config.toml
dataset = "telephone keypad tones over noise or synthetic speech"
num_classes = 16
hidden_act = "geglu"
mlp_ratio = 4
num_experts = 32
moe_every = 2
loss = "binary_cross_entropy"
max_grad_norm = 0.5
final_lr_fraction = 0.05
Rows from block 8, named by matrix and row number. Each number is 200 + 20 x the weight over its row's rms, rounded and kept within 0 to 999. All counts start at 0. After the name is the row's rms in percent of the matrix's.
# pw1: conv module expand (GLU, value and gate stacked) (model.blocks.8.conv.pw1.weight, 256x128), inputs 64-127
pw1.104,106,199,220,196,219,190,186,176,192,211,229,222,193,213,229,204,199,210,212,237,217,228,251,189,183,195,168,197,215,220,217,185,196,215,206,186,215,229,191,192,213,219,206,176,220,177,193,239,205,181,173,191,190,198,176,216,198,166,229,213,220,191,174,144,172
pw1.105,101,211,219,159,197,189,190,182,193,216,238,202,195,183,189,201,245,220,188,211,212,199,218,238,195,205,204,202,203,222,204,230,185,195,185,236,196,241,207,211,203,198,241,159,207,194,199,203,215,209,202,178,226,166,198,212,200,217,212,212,189,172,202,190,216
pw1.106,091,202,214,213,190,214,188,179,177,190,197,190,194,227,199,206,211,181,226,206,160,185,225,190,211,185,212,206,195,197,206,195,163,207,166,199,186,197,184,207,202,207,176,215,193,200,229,202,221,205,230,202,191,230,234,214,210,179,231,230,201,225,199,200,194
pw1.107,084,180,205,219,232,188,168,186,208,223,205,229,230,178,220,197,200,199,232,201,176,195,182,205,192,211,220,211,193,185,168,212,228,191,190,154,178,188,194,203,211,186,222,224,189,215,171,167,224,177,210,228,236,175,224,186,208,208,180,189,191,179,193,227,172
pw1.108,086,184,225,170,216,201,186,214,182,191,205,216,220,205,224,199,177,203,252,194,185,217,218,218,227,193,182,222,215,217,168,202,171,180,229,216,189,184,173,188,181,198,196,192,240,158,214,196,188,207,206,188,194,156,170,226,207,211,234,221,196,163,211,189,217
pw1.109,100,185,209,215,141,215,157,189,199,189,199,194,181,177,220,210,190,220,191,198,196,217,203,208,207,206,211,199,165,200,191,202,198,183,198,155,162,208,210,201,200,156,217,209,205,181,187,195,225,192,200,161,192,221,179,221,195,185,243,216,167,189,199,203,183
pw1.110,109,200,182,198,188,203,179,184,202,203,193,201,192,192,203,162,172,216,191,202,211,201,228,178,204,182,227,190,178,193,182,179,176,176,209,171,217,192,197,216,250,152,203,198,230,182,212,215,204,203,197,209,189,221,190,211,185,187,195,209,205,185,220,188,223
pw1.111,108,199,190,199,185,215,211,257,204,209,220,209,225,202,197,213,176,203,185,167,193,190,183,187,219,199,184,209,219,177,209,187,224,187,190,206,206,193,172,202,173,205,218,186,176,226,190,188,189,171,230,213,203,159,201,184,198,202,178,197,220,181,204,244,214
pw1.112,093,213,189,160,200,220,210,227,190,174,206,220,180,201,152,183,181,194,180,219,185,182,194,235,202,211,177,202,219,196,171,201,233,179,226,216,196,184,226,197,220,165,202,209,148,187,171,211,212,221,185,182,221,194,176,201,206,217,172,166,184,222,221,199,174
pw1.113,089,210,195,193,193,176,197,199,228,190,193,201,191,210,247,198,190,202,193,192,227,196,196,189,195,187,158,204,191,167,234,227,223,196,189,207,206,169,200,209,208,197,180,209,205,197,232,241,187,189,206,206,198,220,169,233,176,179,209,197,196,232,198,184,181
pw1.114,094,167,232,209,185,206,223,215,194,212,190,188,195,232,233,207,220,213,188,216,205,183,213,195,232,182,220,180,171,175,230,204,192,219,198,183,230,222,176,217,215,197,233,187,231,190,228,206,211,215,230,187,160,236,219,211,190,220,237,190,200,203,179,185,187
pw1.115,107,175,165,198,190,203,215,237,181,234,183,174,211,179,225,195,246,220,205,209,177,188,189,193,213,212,171,225,189,220,179,178,194,221,211,201,175,259,210,192,206,206,209,232,230,194,196,218,185,218,204,202,212,211,188,214,166,177,203,181,188,204,168,146,215
pw1.116,114,208,200,179,158,182,216,208,222,178,188,191,199,222,208,229,203,176,130,205,177,214,232,185,195,211,207,213,195,201,208,199,207,192,199,201,218,209,199,206,209,168,207,195,186,189,199,226,217,155,223,198,228,212,174,211,200,182,187,157,200,198,184,201,208
pw1.117,096,197,177,150,196,225,230,180,191,206,227,248,234,186,228,194,228,184,213,228,215,203,224,196,207,208,159,207,192,226,180,176,226,216,230,187,171,221,210,168,186,202,159,230,179,194,179,196,196,173,193,213,207,179,192,225,190,194,212,185,216,176,194,229,181
pw1.118,101,223,179,220,182,188,210,222,211,191,173,163,147,195,244,148,211,182,182,204,241,166,194,228,204,182,223,226,200,213,206,183,187,203,204,215,213,176,201,225,213,176,224,205,200,232,224,172,165,210,201,187,155,221,189,186,175,226,195,228,192,207,196,164,207
pw1.119,104,173,200,194,186,198,193,192,193,232,194,194,158,214,215,156,197,205,211,180,228,219,203,209,209,168,219,207,209,214,198,194,214,203,183,174,198,227,191,184,211,212,198,195,243,195,203,203,195,233,193,203,191,223,228,239,179,200,234,232,205,201,171,156,222
pw1.120,093,214,209,186,188,196,177,202,211,237,235,207,185,184,186,180,179,221,155,219,229,204,222,196,190,245,167,200,165,243,200,207,205,183,184,182,166,190,229,227,232,214,188,177,207,190,186,207,182,189,200,194,204,205,165,174,182,167,193,206,196,223,225,213,209
pw1.121,106,188,210,177,208,180,199,194,217,189,202,202,225,226,207,178,208,225,247,227,198,193,173,240,235,194,247,192,220,203,201,188,199,210,214,212,193,223,192,187,195,213,215,179,227,206,207,204,193,237,197,196,213,185,214,219,180,223,222,217,187,187,192,203,180
pw1.122,106,208,232,198,190,200,182,171,233,191,168,219,176,223,205,189,162,192,206,209,214,170,213,219,200,201,236,194,197,185,235,220,206,212,221,212,242,208,176,223,180,223,193,178,212,188,212,225,219,224,217,196,196,209,191,209,166,182,226,204,190,199,199,208,171
pw1.123,089,202,183,195,243,197,227,202,191,196,233,191,200,205,178,214,222,189,184,223,184,189,181,206,206,204,187,170,199,189,208,185,200,190,211,230,233,199,236,215,208,209,166,212,164,208,149,205,189,210,206,185,216,219,174,197,189,193,164,158,218,216,198,240,203
pw1.124,094,212,186,226,221,237,218,185,198,200,177,224,205,215,178,195,200,175,218,169,179,196,205,196,199,205,184,144,208,155,226,203,194,205,229,202,230,149,193,208,192,198,178,198,234,212,159,222,197,199,151,211,220,195,198,204,198,175,191,180,185,230,190,192,186
pw1.125,094,183,176,218,165,191,218,226,214,206,195,216,181,164,207,198,179,195,218,200,234,170,186,211,215,165,219,205,193,226,199,203,200,210,202,204,190,219,192,214,185,198,215,184,216,216,224,187,172,214,226,186,183,213,225,210,188,235,223,226,183,219,208,167,193
pw1.126,102,224,202,188,192,210,181,185,191,219,211,225,196,176,201,208,147,214,195,195,181,242,201,165,179,234,219,185,216,187,203,227,224,194,203,178,183,173,187,191,177,168,206,193,176,201,162,185,209,189,185,235,234,204,174,216,200,176,171,200,217,200,203,186,217
pw1.127,102,192,228,175,206,184,217,208,167,211,225,177,180,179,192,183,225,214,195,223,205,230,206,174,244,195,190,226,200,232,179,183,188,200,202,207,189,234,206,184,187,194,211,208,183,186,238,175,196,219,236,184,207,159,209,200,197,233,184,178,243,202,206,205,233
pw1.128,105,174,203,206,214,187,230,230,189,202,194,195,185,186,181,229,217,181,178,201,224,183,205,186,194,194,164,196,188,183,209,201,209,195,187,194,233,184,228,217,183,187,219,209,186,221,179,177,206,189,249,183,197,210,222,173,197,195,205,167,225,232,206,205,191
pw1.129,089,190,220,192,195,209,208,209,183,212,188,199,218,203,189,205,220,196,165,188,198,190,196,199,171,216,184,169,212,182,208,205,207,207,166,224,223,209,188,197,206,204,168,202,180,233,160,212,189,163,232,192,195,239,196,163,219,202,178,202,224,238,216,236,221
pw1.130,095,188,194,210,197,190,218,184,218,190,212,221,188,211,217,199,200,209,214,245,232,201,186,199,210,194,191,191,165,210,205,190,215,194,229,204,218,225,201,228,173,223,196,206,182,187,200,221,206,231,169,164,194,210,193,205,199,179,217,157,187,180,237,193,190
pw1.131,095,215,190,205,185,161,214,209,184,184,179,170,191,207,201,199,209,186,184,197,226,244,205,173,211,204,198,218,184,191,205,198,211,197,152,211,209,203,213,197,190,173,234,191,167,213,205,196,200,205,229,199,178,247,187,216,174,206,220,164,202,249,213,179,215
pw1.132,107,138,229,186,181,197,215,231,170,177,182,224,203,229,197,221,186,223,223,157,198,212,206,197,196,176,157,207,181,214,236,208,225,226,194,212,210,214,189,180,184,191,199,219,194,221,220,194,196,200,237,183,202,218,177,206,149,188,204,191,208,195,182,187,193
pw1.133,098,215,184,215,166,230,240,212,197,166,168,175,185,216,194,200,184,196,181,203,174,160,193,218,207,195,203,203,213,175,199,188,198,190,188,228,226,167,208,234,211,198,174,192,170,199,177,213,205,203,191,207,187,189,193,178,222,203,193,184,159,200,243,203,181
pw1.134,109,177,234,187,177,206,211,217,152,182,219,229,221,174,221,216,218,184,228,193,231,190,203,185,180,186,156,203,176,200,237,219,182,224,195,208,206,189,195,186,185,211,211,194,206,231,188,231,221,205,215,195,227,203,201,180,189,192,215,181,233,208,213,226,191
pw1.135,118,163,220,204,181,178,213,195,176,185,180,227,217,187,189,198,217,221,171,151,226,234,227,201,180,212,186,202,199,192,216,253,184,234,186,216,212,203,158,179,179,190,255,222,211,230,185,229,201,187,205,209,201,216,160,201,166,211,201,192,199,213,184,189,208
pw1.136,114,141,235,198,197,192,215,207,164,213,182,218,205,211,228,231,202,216,220,170,195,193,229,216,198,175,189,193,169,192,227,196,198,199,155,165,216,203,209,178,168,212,203,215,207,233,199,212,230,209,233,172,199,201,191,190,173,201,232,192,214,202,209,179,199
pw1.137,104,206,175,203,199,198,218,219,149,206,201,173,180,192,221,209,205,185,211,210,192,203,224,204,214,202,182,150,203,216,188,174,209,173,200,188,196,190,186,211,219,199,209,204,234,200,184,163,209,205,224,206,153,187,220,195,195,221,180,182,202,162,202,178,208
pw1.138,092,204,193,180,218,211,184,162,212,209,234,205,213,214,214,187,231,210,212,219,201,227,225,186,201,233,213,218,201,228,205,194,165,203,225,211,218,220,230,189,234,233,211,169,206,187,215,208,227,209,185,167,194,163,197,234,217,183,200,194,186,183,221,217,200
pw1.139,094,207,222,174,189,199,186,207,177,216,206,221,194,231,233,204,216,229,158,182,219,240,234,179,202,172,141,200,182,187,228,205,206,206,189,209,200,221,205,196,211,183,199,180,194,183,186,200,194,189,207,195,187,221,174,198,165,192,208,166,220,213,196,170,201
pw1.140,093,239,159,210,203,236,225,213,204,203,228,167,184,191,185,151,185,204,184,203,189,195,217,170,192,200,215,164,227,223,197,151,187,198,233,212,180,185,212,200,219,194,182,214,204,179,203,182,202,227,152,227,187,181,244,213,211,163,184,157,204,182,217,223,203
pw1.141,127,204,186,208,228,222,211,223,168,198,241,237,248,177,188,218,202,171,230,195,201,169,200,223,197,188,183,175,188,190,191,202,185,200,215,191,185,187,202,204,208,223,188,217,182,218,179,197,221,184,199,200,194,144,204,153,183,178,203,190,237,203,246,259,183
pw1.142,111,200,191,191,206,172,248,182,178,228,186,199,196,199,202,205,192,215,223,199,227,177,199,224,206,185,184,171,216,197,189,182,214,238,209,220,214,187,197,196,155,234,178,225,194,193,202,183,194,225,205,207,222,157,196,181,181,206,168,204,229,217,208,213,216
pw1.143,106,191,205,185,185,203,215,202,188,221,213,215,184,205,176,238,232,204,166,205,192,177,191,201,180,242,169,211,180,211,199,217,192,204,205,226,206,188,233,203,216,217,209,208,183,187,200,238,220,209,209,176,201,200,214,174,214,188,217,178,180,216,207,203,157
pw1.144,094,205,221,195,198,178,190,198,172,167,183,222,162,239,191,206,186,223,188,192,213,190,195,171,192,205,151,185,168,188,229,200,196,207,189,222,232,171,212,233,174,235,171,175,180,196,178,221,202,173,200,203,204,220,181,161,164,222,205,202,230,201,212,191,182
pw1.145,108,180,212,191,208,202,207,169,140,180,214,231,221,203,178,216,213,199,211,200,195,225,200,192,183,212,195,209,162,201,213,205,203,230,165,206,220,216,209,189,201,250,177,199,206,188,141,209,216,168,218,218,231,193,197,195,216,199,212,192,194,199,236,189,196
pw1.146,082,207,189,192,214,193,230,187,201,205,174,201,200,235,172,189,181,219,205,174,213,206,195,205,209,202,230,185,228,155,207,206,195,222,187,190,216,160,175,230,215,192,199,224,184,194,183,194,197,214,220,188,185,180,236,209,207,192,174,205,200,167,212,220,200
pw1.147,100,167,225,195,189,207,193,190,162,206,228,231,218,192,178,225,220,198,201,197,212,208,206,195,179,192,180,188,177,184,203,199,188,209,174,223,209,211,209,181,185,229,186,198,189,190,178,208,221,184,240,202,198,220,197,172,182,200,193,219,237,196,216,195,206
pw1.148,108,208,198,187,195,163,236,215,186,203,169,203,194,195,224,171,193,219,195,183,212,181,191,202,222,190,189,199,196,206,186,198,185,207,194,210,204,211,198,201,173,224,187,258,207,216,183,175,202,232,201,210,210,203,195,172,196,190,187,156,208,192,211,164,207
pw1.149,104,161,238,212,156,202,161,206,188,202,204,208,212,221,210,207,191,215,247,173,206,217,229,175,172,194,182,182,164,184,232,186,172,238,200,186,206,198,198,206,192,204,215,164,190,190,205,207,203,204,215,204,184,238,178,195,181,202,242,211,223,195,203,178,192
pw1.150,106,179,226,207,215,215,190,193,173,211,201,218,180,227,190,221,217,177,215,173,185,225,225,177,217,176,166,171,203,188,227,190,173,194,179,182,227,167,203,216,168,205,187,195,227,252,181,184,200,182,234,221,187,201,209,170,189,219,187,185,224,231,233,222,209
pw1.151,097,174,204,216,243,184,210,186,196,202,195,228,185,184,176,186,192,239,179,208,210,212,189,220,191,210,212,192,213,229,213,183,218,226,200,210,193,208,188,186,229,228,208,199,199,212,150,200,211,198,190,207,200,198,187,171,174,188,196,166,195,204,215,168,198
pw1.152,093,177,193,186,178,203,213,217,218,216,192,230,196,184,196,192,198,205,227,193,220,189,166,208,197,205,169,228,184,218,182,194,225,223,245,192,193,222,188,183,194,166,208,212,208,227,193,176,235,216,202,177,223,156,202,192,176,181,195,203,234,197,224,214,213
pw1.153,105,162,187,153,196,195,204,222,183,199,207,189,191,223,204,219,201,212,194,202,197,241,201,188,208,185,162,196,190,184,231,198,195,243,180,187,225,209,229,201,213,195,169,199,223,218,156,202,220,214,216,200,198,216,204,189,196,178,223,176,200,201,197,160,210
pw1.154,114,204,226,173,193,191,174,181,204,178,206,258,164,220,253,218,158,189,197,184,212,181,205,173,195,195,150,181,174,196,187,208,198,214,210,188,236,193,192,202,213,217,178,180,199,192,178,248,198,181,200,202,192,253,183,196,181,199,209,194,192,207,202,183,192
pw1.155,109,162,197,195,193,176,228,211,181,179,212,220,225,187,202,199,204,227,208,183,221,200,190,223,200,194,178,222,201,196,227,188,218,219,208,181,217,207,193,172,177,198,208,235,211,192,193,201,235,187,220,197,213,192,172,177,174,194,183,177,216,211,205,189,196
pw1.156,100,201,196,187,233,203,221,214,181,221,184,198,192,217,216,192,227,203,181,191,232,212,206,206,198,178,178,206,174,197,211,187,200,189,168,217,225,191,218,190,198,188,196,202,158,237,219,178,194,176,212,166,184,227,217,190,209,193,177,198,248,183,215,234,201
pw1.157,092,171,218,227,216,182,190,184,166,207,193,225,196,220,175,228,210,207,220,174,183,200,185,176,179,225,199,191,175,177,210,199,206,211,192,226,213,181,162,207,178,225,184,196,190,206,149,216,221,188,241,194,232,185,157,200,181,169,171,183,196,231,215,224,208
pw1.158,108,157,224,176,205,205,203,196,202,219,188,238,194,198,164,239,234,220,177,195,189,200,198,225,185,243,189,187,186,240,214,241,196,223,180,225,186,193,211,161,212,199,217,199,148,223,181,228,186,183,199,177,191,185,178,200,184,205,218,210,210,211,222,220,194
pw1.159,105,182,232,177,199,163,190,190,189,157,200,201,180,208,207,212,195,191,234,191,194,213,249,208,185,174,175,170,193,204,223,220,184,212,173,212,237,223,215,175,175,203,204,223,218,204,196,224,185,223,217,178,200,237,169,184,180,188,234,192,188,235,208,180,209
pw1.160,103,158,225,174,164,169,203,211,199,190,166,216,192,212,193,191,201,228,210,188,202,201,240,205,209,187,174,197,216,200,198,226,203,210,187,217,198,194,199,161,170,204,221,220,198,225,181,238,192,191,226,188,209,221,186,213,139,207,235,195,221,222,194,174,196
pw1.161,105,195,199,185,198,183,210,213,175,230,225,197,196,208,223,224,222,226,178,203,199,222,197,193,204,210,171,209,184,220,178,179,193,198,173,241,200,194,186,175,164,233,199,215,215,207,181,196,203,191,246,169,219,175,185,163,176,204,201,180,230,198,199,196,230
pw1.162,110,175,215,201,203,204,203,192,215,202,212,214,232,200,180,210,198,219,208,188,207,182,169,203,173,218,206,222,198,208,227,221,183,208,203,203,217,210,199,183,195,217,225,197,199,200,183,227,198,196,199,188,223,173,203,170,199,193,211,195,184,227,210,246,207
pw1.163,087,241,173,186,203,170,204,231,231,175,195,178,201,222,185,210,171,178,197,183,212,213,214,200,192,175,228,203,231,199,236,211,200,235,157,204,222,175,181,188,200,169,200,208,210,217,153,213,193,199,213,211,212,212,208,224,198,196,197,209,197,206,182,178,201
pw1.164,105,196,219,155,204,161,221,191,175,205,196,214,208,221,206,213,230,228,205,185,211,197,225,180,215,170,159,210,197,199,237,199,216,202,188,211,205,184,215,177,167,215,194,235,208,222,213,191,222,195,250,198,197,190,181,186,193,198,209,195,238,167,185,207,194
pw1.165,100,197,227,166,212,206,190,213,150,176,211,237,199,218,218,213,206,213,212,168,191,213,216,194,186,194,175,189,183,204,213,241,199,214,193,190,206,185,200,162,176,211,183,243,183,208,194,197,209,170,212,226,217,190,204,221,209,198,188,201,203,177,210,229,218
pw1.166,100,192,227,199,258,176,220,219,189,209,198,189,206,212,167,200,222,193,191,211,186,191,174,176,214,224,185,224,175,200,193,188,211,189,205,177,211,207,168,213,179,215,210,194,189,221,172,166,198,202,205,193,200,191,206,169,203,219,148,200,192,200,220,239,207
pw1.167,089,190,187,207,227,192,218,185,213,187,159,201,205,198,212,202,177,201,217,213,200,176,224,209,226,153,211,172,182,188,188,188,198,227,193,219,185,196,223,217,198,219,186,234,200,210,199,178,207,215,198,217,217,162,220,206,175,201,193,229,212,198,213,182,166
pw1.168,108,182,205,185,201,200,181,187,187,164,182,188,205,226,186,218,182,223,195,185,202,248,206,202,179,173,190,183,213,176,222,204,228,231,203,221,245,170,157,188,170,211,205,200,221,199,192,206,215,196,221,226,204,223,159,186,192,219,213,184,215,195,178,172,197
pw1.169,096,197,228,209,202,198,181,206,194,203,153,208,176,247,162,202,173,213,188,199,209,188,181,208,162,199,212,176,170,187,246,208,182,189,182,194,221,190,203,216,194,223,185,185,197,196,176,214,208,220,218,197,208,213,195,191,188,197,203,195,205,243,243,222,215
pw1.170,115,169,243,201,204,213,214,180,177,192,230,243,198,219,224,239,203,220,201,221,224,162,212,217,198,170,162,210,190,198,235,213,195,202,177,194,220,198,207,191,185,198,197,218,168,216,179,217,236,195,188,158,210,178,197,196,215,199,242,184,215,179,220,211,146
pw1.171,102,174,201,199,153,193,201,208,158,213,203,193,209,206,246,205,188,194,179,182,228,205,219,190,182,190,189,195,180,227,222,229,181,240,169,208,190,221,180,166,178,172,237,196,234,210,210,236,202,193,193,215,211,232,189,221,151,162,213,214,214,205,182,158,185
pw1.172,099,183,210,193,214,175,198,226,194,183,193,200,180,174,178,240,183,215,180,171,212,206,198,191,187,209,184,215,192,176,221,229,214,185,202,200,195,160,179,175,192,188,194,252,163,213,180,220,213,163,212,205,201,208,192,176,188,202,151,194,249,220,212,253,229
pw1.173,095,173,195,160,214,180,218,214,146,194,199,213,204,219,183,228,216,212,226,193,187,234,189,203,223,204,200,191,201,234,225,171,154,216,214,227,183,203,211,189,181,206,182,201,182,199,208,206,189,228,187,190,188,194,203,226,202,212,243,183,197,180,187,193,211
pw1.174,116,180,208,214,214,189,197,207,179,214,241,220,240,167,201,225,222,188,213,176,190,167,178,225,173,190,188,201,168,176,220,183,200,223,206,190,192,208,212,206,178,222,191,227,201,217,168,181,220,185,200,195,218,186,240,160,186,162,224,207,242,195,212,236,196
pw1.175,090,198,197,168,222,185,228,188,153,193,177,199,194,233,177,215,185,202,222,189,203,209,209,162,231,184,180,167,203,196,200,205,191,210,197,215,202,188,217,191,186,212,168,229,201,224,193,173,198,204,225,222,173,214,186,170,201,209,183,173,230,215,209,176,224
pw1.176,101,175,203,219,226,215,208,223,169,165,218,237,224,182,200,198,218,183,215,220,190,183,195,224,187,180,191,205,168,197,205,188,222,184,187,198,215,202,195,196,216,225,186,223,195,197,185,179,208,161,205,212,208,182,220,149,206,198,196,207,196,184,220,243,196
pw1.177,102,170,197,182,223,171,200,197,146,192,196,237,193,217,178,213,214,227,199,207,190,231,196,206,184,222,214,221,202,226,197,192,204,231,204,189,186,213,187,167,191,177,220,188,174,202,171,202,182,175,210,240,199,183,215,195,205,190,222,234,184,207,182,200,192
pw1.178,112,202,218,167,221,195,194,190,162,207,226,196,261,190,180,241,226,201,171,236,190,221,231,202,205,213,205,206,152,188,202,206,194,208,173,188,186,227,191,174,200,217,216,212,176,211,189,194,237,204,207,176,217,180,228,193,217,189,215,191,201,161,202,213,193
pw1.179,091,175,191,194,217,209,211,198,179,208,210,226,196,210,171,242,265,174,194,205,217,226,182,194,181,187,219,193,204,241,209,215,186,201,183,218,180,246,174,187,206,216,207,187,189,195,164,226,215,202,214,198,185,192,189,225,208,184,227,196,177,168,203,160,225
pw1.180,087,203,201,221,199,200,179,195,171,211,196,226,193,164,196,225,197,171,195,180,194,174,178,204,175,197,201,194,160,189,239,205,204,203,189,197,220,175,191,221,204,216,187,195,199,236,186,175,220,220,213,166,198,213,233,184,196,201,201,188,214,205,228,231,178
pw1.181,098,205,219,207,223,185,185,171,229,187,206,238,195,191,230,229,207,158,191,206,209,207,208,180,171,199,208,205,192,208,200,208,172,180,199,217,222,200,190,194,183,225,179,205,196,181,200,243,217,179,177,198,235,229,191,175,197,165,197,211,207,230,222,210,189
pw1.182,085,184,220,185,193,191,152,218,169,181,210,225,183,186,201,192,166,184,194,174,207,201,208,187,186,212,162,186,165,205,198,169,209,218,218,169,213,184,206,226,217,193,213,200,196,245,203,226,182,187,197,215,214,186,195,187,169,220,209,175,196,217,224,201,187
pw1.183,108,200,237,161,174,189,194,198,155,192,203,188,201,242,193,234,208,213,197,204,217,217,237,184,228,156,168,181,178,198,196,191,204,197,157,202,219,221,206,193,210,191,184,216,219,196,183,188,222,204,213,167,192,192,176,200,184,226,227,208,200,181,192,181,203
pw1.184,101,204,218,166,199,190,189,205,159,179,195,225,199,200,226,207,172,180,212,215,211,219,196,180,240,179,164,212,190,186,176,197,185,187,208,214,225,199,200,240,171,236,201,206,192,200,207,213,171,216,202,212,176,191,167,196,200,232,232,199,178,213,223,190,206
pw1.185,099,184,217,171,209,183,217,197,171,206,211,208,211,173,187,220,234,182,167,212,196,212,225,218,218,229,183,196,159,233,183,172,214,195,205,199,194,212,200,180,193,224,217,206,195,204,174,191,211,214,196,172,184,179,221,171,205,189,198,211,217,209,213,208,218
pw1.186,098,187,220,168,176,170,228,188,191,179,177,203,190,247,213,223,201,232,209,147,194,217,240,180,210,175,171,197,194,175,217,197,185,217,174,196,234,205,214,160,205,201,207,228,189,214,192,212,219,202,215,192,220,216,184,171,179,215,204,168,209,207,207,197,221
pw1.187,098,228,227,158,204,186,212,191,179,194,208,211,194,212,201,253,212,173,210,195,187,191,191,188,185,182,168,193,173,206,183,229,200,216,188,256,237,201,190,171,177,209,198,194,177,219,192,216,222,197,173,226,194,185,185,188,186,211,204,163,194,221,201,248,223
pw1.188,101,214,219,200,215,178,221,213,176,179,207,209,234,185,183,225,192,190,214,195,225,192,208,228,187,190,161,195,193,180,186,201,211,229,220,211,200,187,224,214,161,198,201,186,187,193,151,203,226,171,181,222,211,181,172,206,196,219,186,199,208,199,234,227,183
pw1.189,102,189,206,200,230,189,200,200,146,187,211,235,204,182,190,227,235,204,213,195,204,211,212,170,205,202,202,206,198,217,197,186,209,204,173,194,213,202,173,179,206,223,174,198,181,218,195,214,199,188,233,225,216,167,208,176,177,160,194,206,215,203,225,197,226
pw1.190,081,222,167,167,221,219,199,205,227,193,216,232,211,177,178,214,192,186,222,207,173,205,177,207,228,220,239,203,203,208,212,174,194,196,200,228,178,201,195,190,215,197,227,182,186,177,183,175,211,187,151,197,211,197,209,209,221,203,203,187,147,206,204,200,185
pw1.191,096,186,196,164,184,197,209,201,172,215,201,203,189,220,212,178,194,248,202,202,211,213,179,175,201,200,156,193,194,222,178,167,190,222,218,188,207,196,175,181,162,192,201,220,211,191,172,189,212,223,216,188,220,164,169,181,211,212,167,158,219,207,210,188,199
pw1.192,099,187,242,211,195,198,201,168,172,190,212,195,200,213,165,211,217,232,183,205,178,228,204,192,201,179,197,204,176,191,223,178,192,213,188,195,217,166,206,200,190,248,203,208,191,187,170,218,203,203,191,190,209,194,185,165,222,198,172,186,198,201,227,218,229
pw1.193,112,187,223,213,211,203,192,206,151,221,238,220,218,200,210,193,190,196,205,207,228,201,213,192,219,210,143,202,147,161,223,202,190,212,205,188,198,175,183,224,183,218,186,195,188,238,199,200,234,173,205,169,218,173,195,206,186,200,188,202,245,170,194,232,195
pw1.194,108,205,204,157,183,172,216,185,170,221,226,237,211,214,207,196,237,218,189,204,204,252,202,177,201,194,180,206,195,248,213,182,192,227,198,252,178,213,176,159,169,219,189,183,205,198,206,222,177,204,190,207,188,178,181,193,193,205,231,193,199,222,210,175,200
pw1.195,092,217,207,191,219,150,183,191,170,193,186,205,175,221,226,171,207,203,228,193,232,161,188,180,198,223,187,207,187,211,202,181,166,193,206,186,228,230,194,230,193,208,203,216,197,190,177,210,210,222,165,202,223,211,215,173,172,177,183,187,199,242,261,198,211
pw1.196,113,196,213,216,235,198,189,192,192,196,213,236,230,191,180,227,200,185,222,198,206,170,184,184,193,159,208,182,157,184,243,205,189,205,202,192,203,206,185,214,201,210,184,185,189,242,160,211,223,185,215,193,233,198,224,147,215,200,216,213,204,195,247,243,205
pw1.197,117,189,179,183,194,187,213,197,186,202,192,251,205,172,192,202,209,193,172,170,215,225,218,175,186,233,170,201,174,222,191,186,207,235,188,200,222,207,191,189,193,205,179,193,187,220,137,228,208,182,203,225,235,174,187,185,183,179,203,187,211,202,211,187,222
pw1.198,103,174,226,188,207,173,218,209,148,209,196,206,190,186,187,216,252,230,194,205,179,231,192,199,189,194,186,205,198,199,240,208,175,236,184,228,188,211,213,158,203,208,202,185,230,219,160,236,190,216,219,204,202,175,205,230,198,197,221,191,198,201,165,176,211
pw1.199,107,201,234,209,171,218,209,192,216,211,211,233,184,209,188,215,215,235,188,190,214,199,174,192,206,176,207,234,173,191,228,206,195,179,180,216,215,204,186,198,211,206,222,188,202,196,216,172,178,224,232,182,202,202,179,156,220,233,184,207,191,192,239,196,177
pw1.200,099,171,234,177,188,201,202,201,211,192,207,222,223,203,172,233,174,232,194,209,197,196,178,245,179,209,207,179,202,194,209,208,171,206,181,192,211,202,226,170,212,168,233,211,175,198,204,222,200,207,209,193,197,204,186,187,222,198,197,213,205,195,204,206,165
pw1.201,095,199,223,215,212,221,206,197,181,222,189,219,178,205,202,207,187,182,230,167,220,157,192,198,210,204,180,184,190,172,217,191,177,217,210,177,213,167,212,210,202,217,191,213,181,228,210,208,202,203,206,154,200,204,199,197,211,209,200,199,198,178,221,222,184
pw1.202,104,174,226,207,205,169,178,195,148,184,202,227,225,193,223,211,220,203,203,181,181,227,217,176,213,169,186,182,168,191,218,180,206,232,164,208,223,215,191,189,185,232,216,190,200,223,187,226,216,192,243,216,195,215,187,178,178,172,224,175,194,190,232,194,210
pw1.203,086,196,245,192,189,214,211,204,160,200,208,214,200,225,217,200,221,202,191,212,202,220,221,186,207,232,192,203,179,176,213,188,175,186,172,166,187,216,169,205,210,177,193,208,158,210,209,178,236,198,205,149,211,195,191,212,191,220,210,196,214,145,215,188,202
pw1.204,089,163,216,222,208,170,197,171,169,193,216,230,193,210,176,191,226,204,169,197,219,204,206,203,153,214,192,184,163,193,260,212,204,203,176,200,204,200,175,199,202,209,214,211,204,189,173,201,221,171,209,189,206,209,216,191,178,189,200,185,191,228,225,203,206
pw1.205,099,179,222,220,219,167,191,187,190,210,189,230,197,189,208,216,222,168,234,180,212,216,210,190,167,221,201,194,180,197,189,225,180,218,181,197,229,183,214,223,180,231,179,221,209,235,207,222,200,197,223,192,194,200,203,189,187,188,221,237,193,236,202,213,184
pw1.206,103,200,217,184,242,175,197,175,183,172,189,226,211,195,179,214,178,201,211,189,187,213,167,197,196,233,169,213,191,217,178,207,205,208,206,211,226,211,215,179,174,209,185,228,168,186,158,205,225,209,179,197,231,180,197,165,189,205,165,176,197,187,237,204,209
pw1.207,112,171,206,205,157,166,186,192,170,176,173,200,186,200,218,223,169,202,199,180,190,206,233,201,177,197,201,204,202,220,235,241,184,225,173,190,230,220,185,183,212,177,226,212,219,231,204,246,188,190,218,213,209,221,169,219,146,175,225,198,188,213,167,156,193
pw1.208,104,187,204,180,216,195,231,187,181,198,207,197,201,191,225,193,220,212,229,221,225,152,187,220,204,214,183,204,181,221,163,216,219,222,231,207,193,205,204,191,170,197,215,222,216,197,211,212,202,222,187,208,200,161,217,174,165,207,186,233,188,239,215,176,168